Weights of a small sound classifier: 3.29M parameters, arch mobilenet_v2.
Rows from block 2, named by matrix and row number. Each number is 500 + 25 x the weight over its row's rms, rounded and kept within 0 to 999. All counts start at 0. Numbers have three digits each. After the name is the row's rms in percent of the matrix's.
# convs0: expand pointwise conv (model.blocks.2.convs.0.weight, 512x128x1, standardized in use), inputs 0-127
convs0.247 118:493468465557479473533523468491536523503509528522554504464535471556503550526517523507468539520511492493445536481510518514469489519466472471455476491554469478529453454501510498517512509543488490501492485502508467490525469488494496466519496520467516491516528498464464529488529533527512511494481479468499465522473488521492495510517464497525500491489549505527528495511506491483495509495492
convs0.248 094:514464465516496511493514451474538501475546493500490487518528527488463529541491451444551523502451499525503527532501508501484483487519488492500467524505459500494501485522505473482495520495473521495465515456518542545525471504515449546501442501499487490565489497487481489480483527502531463485494519517497519466506526512492523501499507501459495495470532498455521518541494513527498530481532
convs0.249 082:492487481497494520528502495464504500488475498495520476513492535489483531494498473523541522489496436469446505509513539543519506497543483490483584538506552478484469462510483545504502481520477512522469472503475504531463466501488532518493452504498524517463489507448469548484491512496488486480493504485480494502475448515491502501499508497500510531526514533476479486506556506557515515525504
convs0.250 093:499481505484453491534524505512504553481476447505521472507506512540472502515509527477531512457490528488441488475498536454550514529536503495443513505516515511500530448529472447528505486485509518506446477491499500469494537532479526492469502519483497528521514463506472479495470493523492467525487511509524498523467517477502506495531479496494475481516532509500519487488553503476560519494478
convs0.251 114:493503492539542507470509468520510525523491518473495465478535456448511468497486513482460524451468531462503502521506528533509494470488528493490512505494507520494497504508469479500554544546502533502456533475465515475492504513485527503506503493458512476522489503464444523514494484525485518532489501471537507529477493486540523501474504490546514497534482503504561500475564514497541502497524
convs0.252 083:494554486510513500475489533471476469544527503514475510472529540529461538514517553504502535541505477539504504498520508521514515540534475495509516500502520473490516511485504493501469494472501463500479485476477422540467506503506527481517515508501495528529488515501439488508482490511504523461458534500502464517502487480516465508509507492465504550457453482469484535491460514505485495472454
convs0.253 083:513505490523513518525513519525512470503538526480529500488497477459515498501492544474452501512528480490490545495509510572517455515437501464452515519504491493518509555494533512563447477482513525512495460498509529515512521543520480483454511491487451496519521473531486482508518513504506504487481478509508501520551532504534539519520498491517510490516504525527528495516481477527520508450478
convs0.254 113:469537520545511502497486515547509470547508537495508511472516501506512473543486510483531489496471488454529491557488486469464500490528452506495478497499496470506454508516528532504491513511531541509474474521505478519514522455470518538478491493505488542549451544474509529518526528483500529515540514533507487472511496496499501476508532536516469467536516529490525524519514485544510496452515
convs0.255 082:531495480489476549506461554511519480482533479503503478459496531507515481530521507492500501493551506481493491572465494488505512460497521509524515506481515490496520516496548468515502450498497537523546535521487507523475504524532466519517488479484483448524506476498489541516526512527473514484507478505509511491440477482466558479449503494520506473518532472549499451503511479488509493490517
convs0.256 131:505506454475520481471506523471477510520500502510506494463521493493483487502475512516489513498477463492514534535503469485538452482511491526529548531497505491504498506530532533514503518534496531516470505486455516515510519453443441496495484472541540488529487491505430526469441513510506527535453519523507504490512510484538504467507505548492437495474504514504513488483521529490533502508473
convs0.257 106:475515502482534503490533518494531538502539496523517496494530505522512509517525539520480507564505491516481503565517486525509490476515471471477484505516502495507514449512475584504493506510516500512510507559528489553494492535477506514539506497447521509488524467467531479506512485482493480484484483467509485467456521519517536521491471493485506528487507484505455475517520542508485518515431
convs0.258 129:454512511529497491520499486528457486552466496469478512501542529480539530463453482534477487541484495490521490464491492457522487548532514493502486506514490545438460515499521507494467517532500474483483463506515509494476484464508485496508527501501507540473543511493520482470511501534486508509509517509544500487458478489513449494484470497491461485522501490490544509477444465546503481473495
convs0.259 119:504447519500501552490474505429502503438493538520532522490497469501537487475516543506508527510477519481484497552514498495490492491482506486465509482545516494533492485496454509505483498496432495517459497498510523503475542522492498514532485558527500515504530536512503530523496533489507461547473513517474500490525519502505502523486499528485477467479520515544491456537495504527473498552494
convs0.260 093:546467513485466514504524459518511486485482518508543490532446521519523498473504511501516494531542501494522457556510512488483507505482464485487525459477480469498454505516518485469527468535523472506457513509491506498527479466516503508520480491479486485506476492491543534575497476470520491473499491533526467498486509494480528504538508535496495508532475532477525509451508496519555487552524
convs0.261 097:504482564492488509468558521549526548488484511519506509522456508508530507559518490453525529497508541497454515491531490499485530533496504504510474490509470503526523514487517514487504516466518472503484497509481465485526497485435532498502510474472504481454514435492487487544523531511483533502459492483490502466504513483482508540457490528529495518511522471532467506498526488478461477499506
convs0.262 119:456529492533465549488504482553499514514473486497494526517471499509484507477521470481510479441518475487527471523480481536482474478504514478511522526500524477494488543482515513486473470452481459492484505522527510493487507522458520479492533503475471498500544548510483498492509530514474512495442465503494476500510494469481500517504545491495458477451507483485512554478546475544533480455506
convs0.263 107:506529489508496482467510503495471490540515490559450506502499499490508516502519563541476506534504504529527448468512467486504508510507504501474458480497550499469534488492472484494511516533518441469504525512586499491471492486509496506450486528517521523542502478493504498470541523516462479468525505506499474524471459475545493491496535489531469480471498511492494479498505515458484476495491
convs0.264 117:503529495508517467497490523503473530474460458500543521480456530521520470490515497478466481479445484553512491489507488524486483450468471543517497459501486481469505479515489521511493495505517490507541496537483511499523500528570520481495499491490499533460525447479483529506503493556504533522490491500523518451530508455500511498488475494522491522457515525468525510534515456472462512486512
convs0.265 108:496481480511481524520491524472503498484515518506517559502492522446509513498482484501482534496528524474550466466532507460490547523499494496507507489494496536509484556486497469486520518517475479488473558491490518543524476507553430521498418479523489478441503511512511465468487509514455509483472492509519506489512520529508499516492520545485516521495492533479485547492500506512483515511484
convs0.266 089:539514470485447495473512457475465525487503486487467496526466467509467529515494530510503454476508505533498456507453500486503489453496535483494489530492540527448471433537480489496495538510484508506490527495495506493490521487506523505493530487492502483542502519482519481495514526494505549523533436490529477529520521455535517520546511525531504467508481518477495493486490531482548510482499
convs0.267 108:481522507489506480476548504482474515504502472525477453506489505509494457488504502480491508538489520454478518529486516459497497469499509524492501503527528469530463498509502502546473544484519562486474485520510494487483452475521490489517491482504473511482473487499519540469493500495463497488504560535534480485527539482491522480510465529483533476488504527543509535477509546548465511526426
convs0.268 094:498508516517510480473439525501539506503483479501486520550482475514492548518521499500510478483499512508448485492513484501514538511422513502512471516522475522495508489518501500519528523485456509474529473475487491554545521482484516517533480496500481469517489455484523475463453460514530506477526488478489479501519494508473448489477509481503517525462498528483527539479516507483490500522416
convs0.269 107:490477500486564506511477515483473497508481518493510457508491489466477520481498525499499514510479514474489462492512529494509499456459510490495502491502533504515507458512523464474506497511491527479483501530516538545471547498494480552561494530490514516461482530438552479521512485535509540525499514511474485569521521482501469500495485494512515540516494453495473474513524474486564499482471
convs0.270 096:522493523473466486485495478511487475495515529475484501546472430496510508505517478524509494472511480465531507509484481490466491444516532521553506526484473508455496504480506552531502490526485543540525480553487531518500464526441505492533512479504464534518520514505471487506502490478521472490498490464546518504534508487487499472505525505501488538534454472482497493504524491455545486476531
convs0.271 098:477490500532476507519489506484504512486519539542454512485482492458534506494482491511457488513534479497542458528503481487532517506505479529456507496540513511514497499462466508513498488517458472525476495515528519526461497517421498517465515513521518533575513517505467534487495522519497489502471514515480541494497482452566504502503481484484468492520506499504475513538459492472534532484471
convs0.272 107:510511496456483505473507486543517475523504516484469488541494514515517468511521492502510503499517494494543509480465494502480454469486528501509527466546496461483543478520506510527536511526522483490487519537530507491546484495503502500469466464496494501463492484556463526430486522512485493488509475432498473493515528500512508506483567465520503527518483502479524498519499509474449549480453
convs0.273 071:478470502458507496510521464485486572499499493477524524496489487516493538468523486545458515522512481504498451547498512537521475500480476497510508571527511529506503460518499497483491538485491471494546520459466448501502519490553506497507502450519454501528491512476513492499486534516476503533471486520472470513486529481447489486461547497521477514521524502523508538486497486501495501525474
convs0.274 112:466489499499503518493487521502522479493476525500522508535530526499472523523504505520497535444483497484512548503519509497498454539423488491525484478479474503459466474479456496510507475519453488522496470486465451514492548491469510449544493507498476486480545508546539472552483463489478495485493517463527491485539490527470490508518524511490507546485547471501491503492502508495496475514491
convs0.275 111:549454502443538492514504473523486504508500503506531499523484492481558492513537506509505476503519535507508467514476529519482509504521476487526532460491493519468472491527470518529523490460518501534443509564503508498505485520519489479544485465485552474489489504479509486473500503488490471498483527504507473519532548474458471480482529577495502483457507498498470478469520488471472480503487
convs0.276 111:499508487465548500508471416495553505498494483533492492478463481514483493510492498471535546475514506507498477522490489531515536533498461483522467512529506485475516460491480558499486485474470449511476489488497483501501493475499525464558517473517486502496490494512479512481502476547518502483491479513463528496485504518506485494477464480507498525503474507477525480474463530507579452502461
convs0.277 088:498455505521511484524504497473514535487484522560503517495472525472506483536497489537506498515490511516479458520494492500494521503485480506473541494563500475545497545511465477475540482483451510497476458485503487533477535551522489508553509518479507493512461479503483519535497485540480492520489519522525503468447458471488532535464517503516507524443539503480474491530523497490505532505479
convs0.278 108:528491518508484494519536511500516456490532491522514494491480519534501495513461521465501461514514521476486464454478525522508478482480499476499474505490430511513482540529518486517470470550497525471500501536505474523512492540473515464507520479519557497489486570461497479493480496566514505518540523544519522457551536469500475502495492500508523505515477487471520488486505496501505529486457
convs0.279 103:512457498512516518519498488489517489483477478503514500487504526470504497496482539505480501482500457507492462520482514477478498471499512497506529481516467513506548500498527517501539473524511522479487529465470491506513536469501465522457485509489473536482539512519501540535508526502496500506498515458505530487554438482502545559457516534573512527514501470488493452457491469548466469514513
convs0.280 088:508470488489541494536457524517515485519482540522452478526469509499495497489502456486540492528484515497480516506487498515447552502521514520504463516495520487522494508485496483510504507529484459479479527482484518503485458483484499464482477449521476460482476500483476486486503490481470505489465502518512509542523574531496535503469507525497482517487479500485548474447498560540497520451462
convs0.281 100:508508539504504502461573514480556449490447449502499499488500477510459467466455476525511505516468520500482526525509478521484509504494484469492530484495518490491500515489504480496525545484516543513482445510470522515504488469530496491527542491499486483492501485544465523517473454518510485501468505462506476510516529529476547519500501486485504530512482496513517491508574454530487513502519
convs0.282 117:517455507503523457511500483501520557496504516470489499452496506460497482505576518494488524488464488441532496516506476540502500506501500507530479515532483532477493481528457473514526464540486490499515540499461495498481501498443491481516513513532516550482495499499506532458506472475512483555497449507472478512478488482494504486453511507489507519459502460480517539527462534510508521509492
convs0.283 088:510480465509477437516511478513478511534482513488496481510496491513478551481495488537470540466494494475501472530558477460478455501495501475513497505486459539531515531505544482478521475476496505537470536504545511514514482514507502527521517477517465477512465490458479551508477489533543504496517508480507491495491533511472482516493516494451480473475544475474519545496539530542485526511491
convs0.284 127:475467519550496495542501503521509521478522498519499519491501534487492489520443472488516462497489537515467461496478475461551523519492508483506494477508565493491492519510499525495499503451516477499487522494541486491467512492471513526464522539520503511498525533485502493505507473518533471467488495504509495542451526486523500484468491452465537496505585485482486516539495463458524511461494
convs0.285 084:502510462502497467481486515538526543518464515495535485501522506540508481510515517492483541499495507488514511550507497476529505516499462425513537510507541501513504499540507562513541490517505511492456502491492476471491475459453462468482458504519516481533493512464486460455489509474458528515533498498511474530462502531495518541497485469487526529490484512536502465472513527514468490493474
convs0.286 114:501503523486541458471502507494481494483454458489500482510462495500489476482481445488443510483474507506532534541512475500522503549500515518508510521493547516511531543505501506517500502533463487486475517453482502520488480464431495497508449454514480476526500479508519454485458489464465486495544511522533530522502534493460531490505530512507547532529508491521497477515505519526492517495522
convs0.287 085:496523503492526495497529484431449480494481498511511480469506502495527480567494467473475499491463472466486506488500488490507462504503546478520516482517505492521515527495499503492510514513520483472460524536504496514496497499518503521471531474491530494478481538502517503547512512493487499500424502517480498514512557491508523529451575459489549501481512465519492471476522528557498526485476
convs0.288 113:495482486504489476512515517514489507499526527519495531561548468540523527522527466491479531483505542488474514448501544508485489518500492538500472466483504480489479463526480477505493497503509495485491507501531513527508495496477458500488463519446500455483483541473469498469472486571529465490495526493500454488514487523522530512484499499535535524484485419468461518524486496525501483515492
convs0.289 119:500473477491505500469471533485488502503499523521523496500494533497485531534490481481477500473521503512477523505515485493523486530486468487500464467485485514468538466494489517526510451534479479486502509505505456496546500574529521520523469452499482482499483526552514471520464507507530516508551547523523445495512521516474513463537540531489485537512481497521540530443529498517503517490466
convs0.290 097:517544529479526505502497460484455481494524463494528515495455470521465518508512539507519521463542523480469517500504526442517530487537496508530463486472531532497458490514522503462483514539493505515525505503470463484499510489528480481533496505526466486515505508518461484518535513479545530487479480531435503512531550479460470515504503466469490480524477497513526514538488512469466504491507
convs0.291 107:500515472501540479481499517503479533510485506522496509460477506545523486505511511501510481523489494502500475470493501533494547448462505482504502495525496514495511501545540497549479476529523480497495448554481540507535467519535478500494492558435529498488488486463506510474459475523494512526492499520527535447504482514490475463499540508467519518463499523438530513496505452490500524500496
convs0.292 087:474533486488491535487502524525469487509415512486471510521520511489466503471439485477444501511481515513513525467524468497515524491518520513527478520491508504515475521506481513532537503536514496471520537527498500503494456507503497492525465521522479508557474461556489513545467516464572533533491522525503482513527507493474522530518504508524499524519467504504535516519467509496495522487504
convs0.293 123:512487503497529479477478502499520514513527520476501458544481510509440525511513481512475520500464497514507497467493493520526494484496521473472487523491483541468490488494477489516500487468490531497463503530466509471477493556477466554539459479534515518535491477508515545515480536487475484523500535505518496442461493492497510492516486472498495501537461523549566542515491442518510492467494
convs0.294 100:497516522496513494517473514491453495508492521518453497511467528517479478500524491504502481458480486490508511482491484457493479488478494524494491480473499464471509514502493519483489431525555471465495524497515482466478565531514498424498480483504514534449556475497515519507541551501467524516531474442508502489519517556471505511481549496519503508465487513499497499477508514509472508487476
convs0.295 132:504515501477527528529492504527474501516497462476464478498483495512497459468497514490497495476467525467466514518546445453497499532507473471475476561504519483501518486496495454506514523474439488486497508547506490551447495505514514524538514539531507511508512545494552509531537530528461544495491517474484471471510492474509511502454474492457512497502523495510538493528502507524483495475501
convs0.296 091:514547520535446532521493550486544484499512519481483492501522465461482525483500480533456533494522498488480489548503468515487495503514459484507519517533510477492489533438478487521484529483499487483507529510478453521465484491481493515490462490487503520514483490476444505556493505528467516533495540536472490493493488473478536571501481507506498536474474513486451500522485480525501494476505
convs0.297 118:509465500481475512498544491555480538461504506483521503534502461504461491478498498524478464501510454513527530530534486510508471507519534510457491509536489473472499491489482489529561473501441488513517531485504516501527494499577507517490503527490469470490475507519510484491533550444488476469555484516508511516511501546510523534469494513523499489479480490487470508504467476498488462482520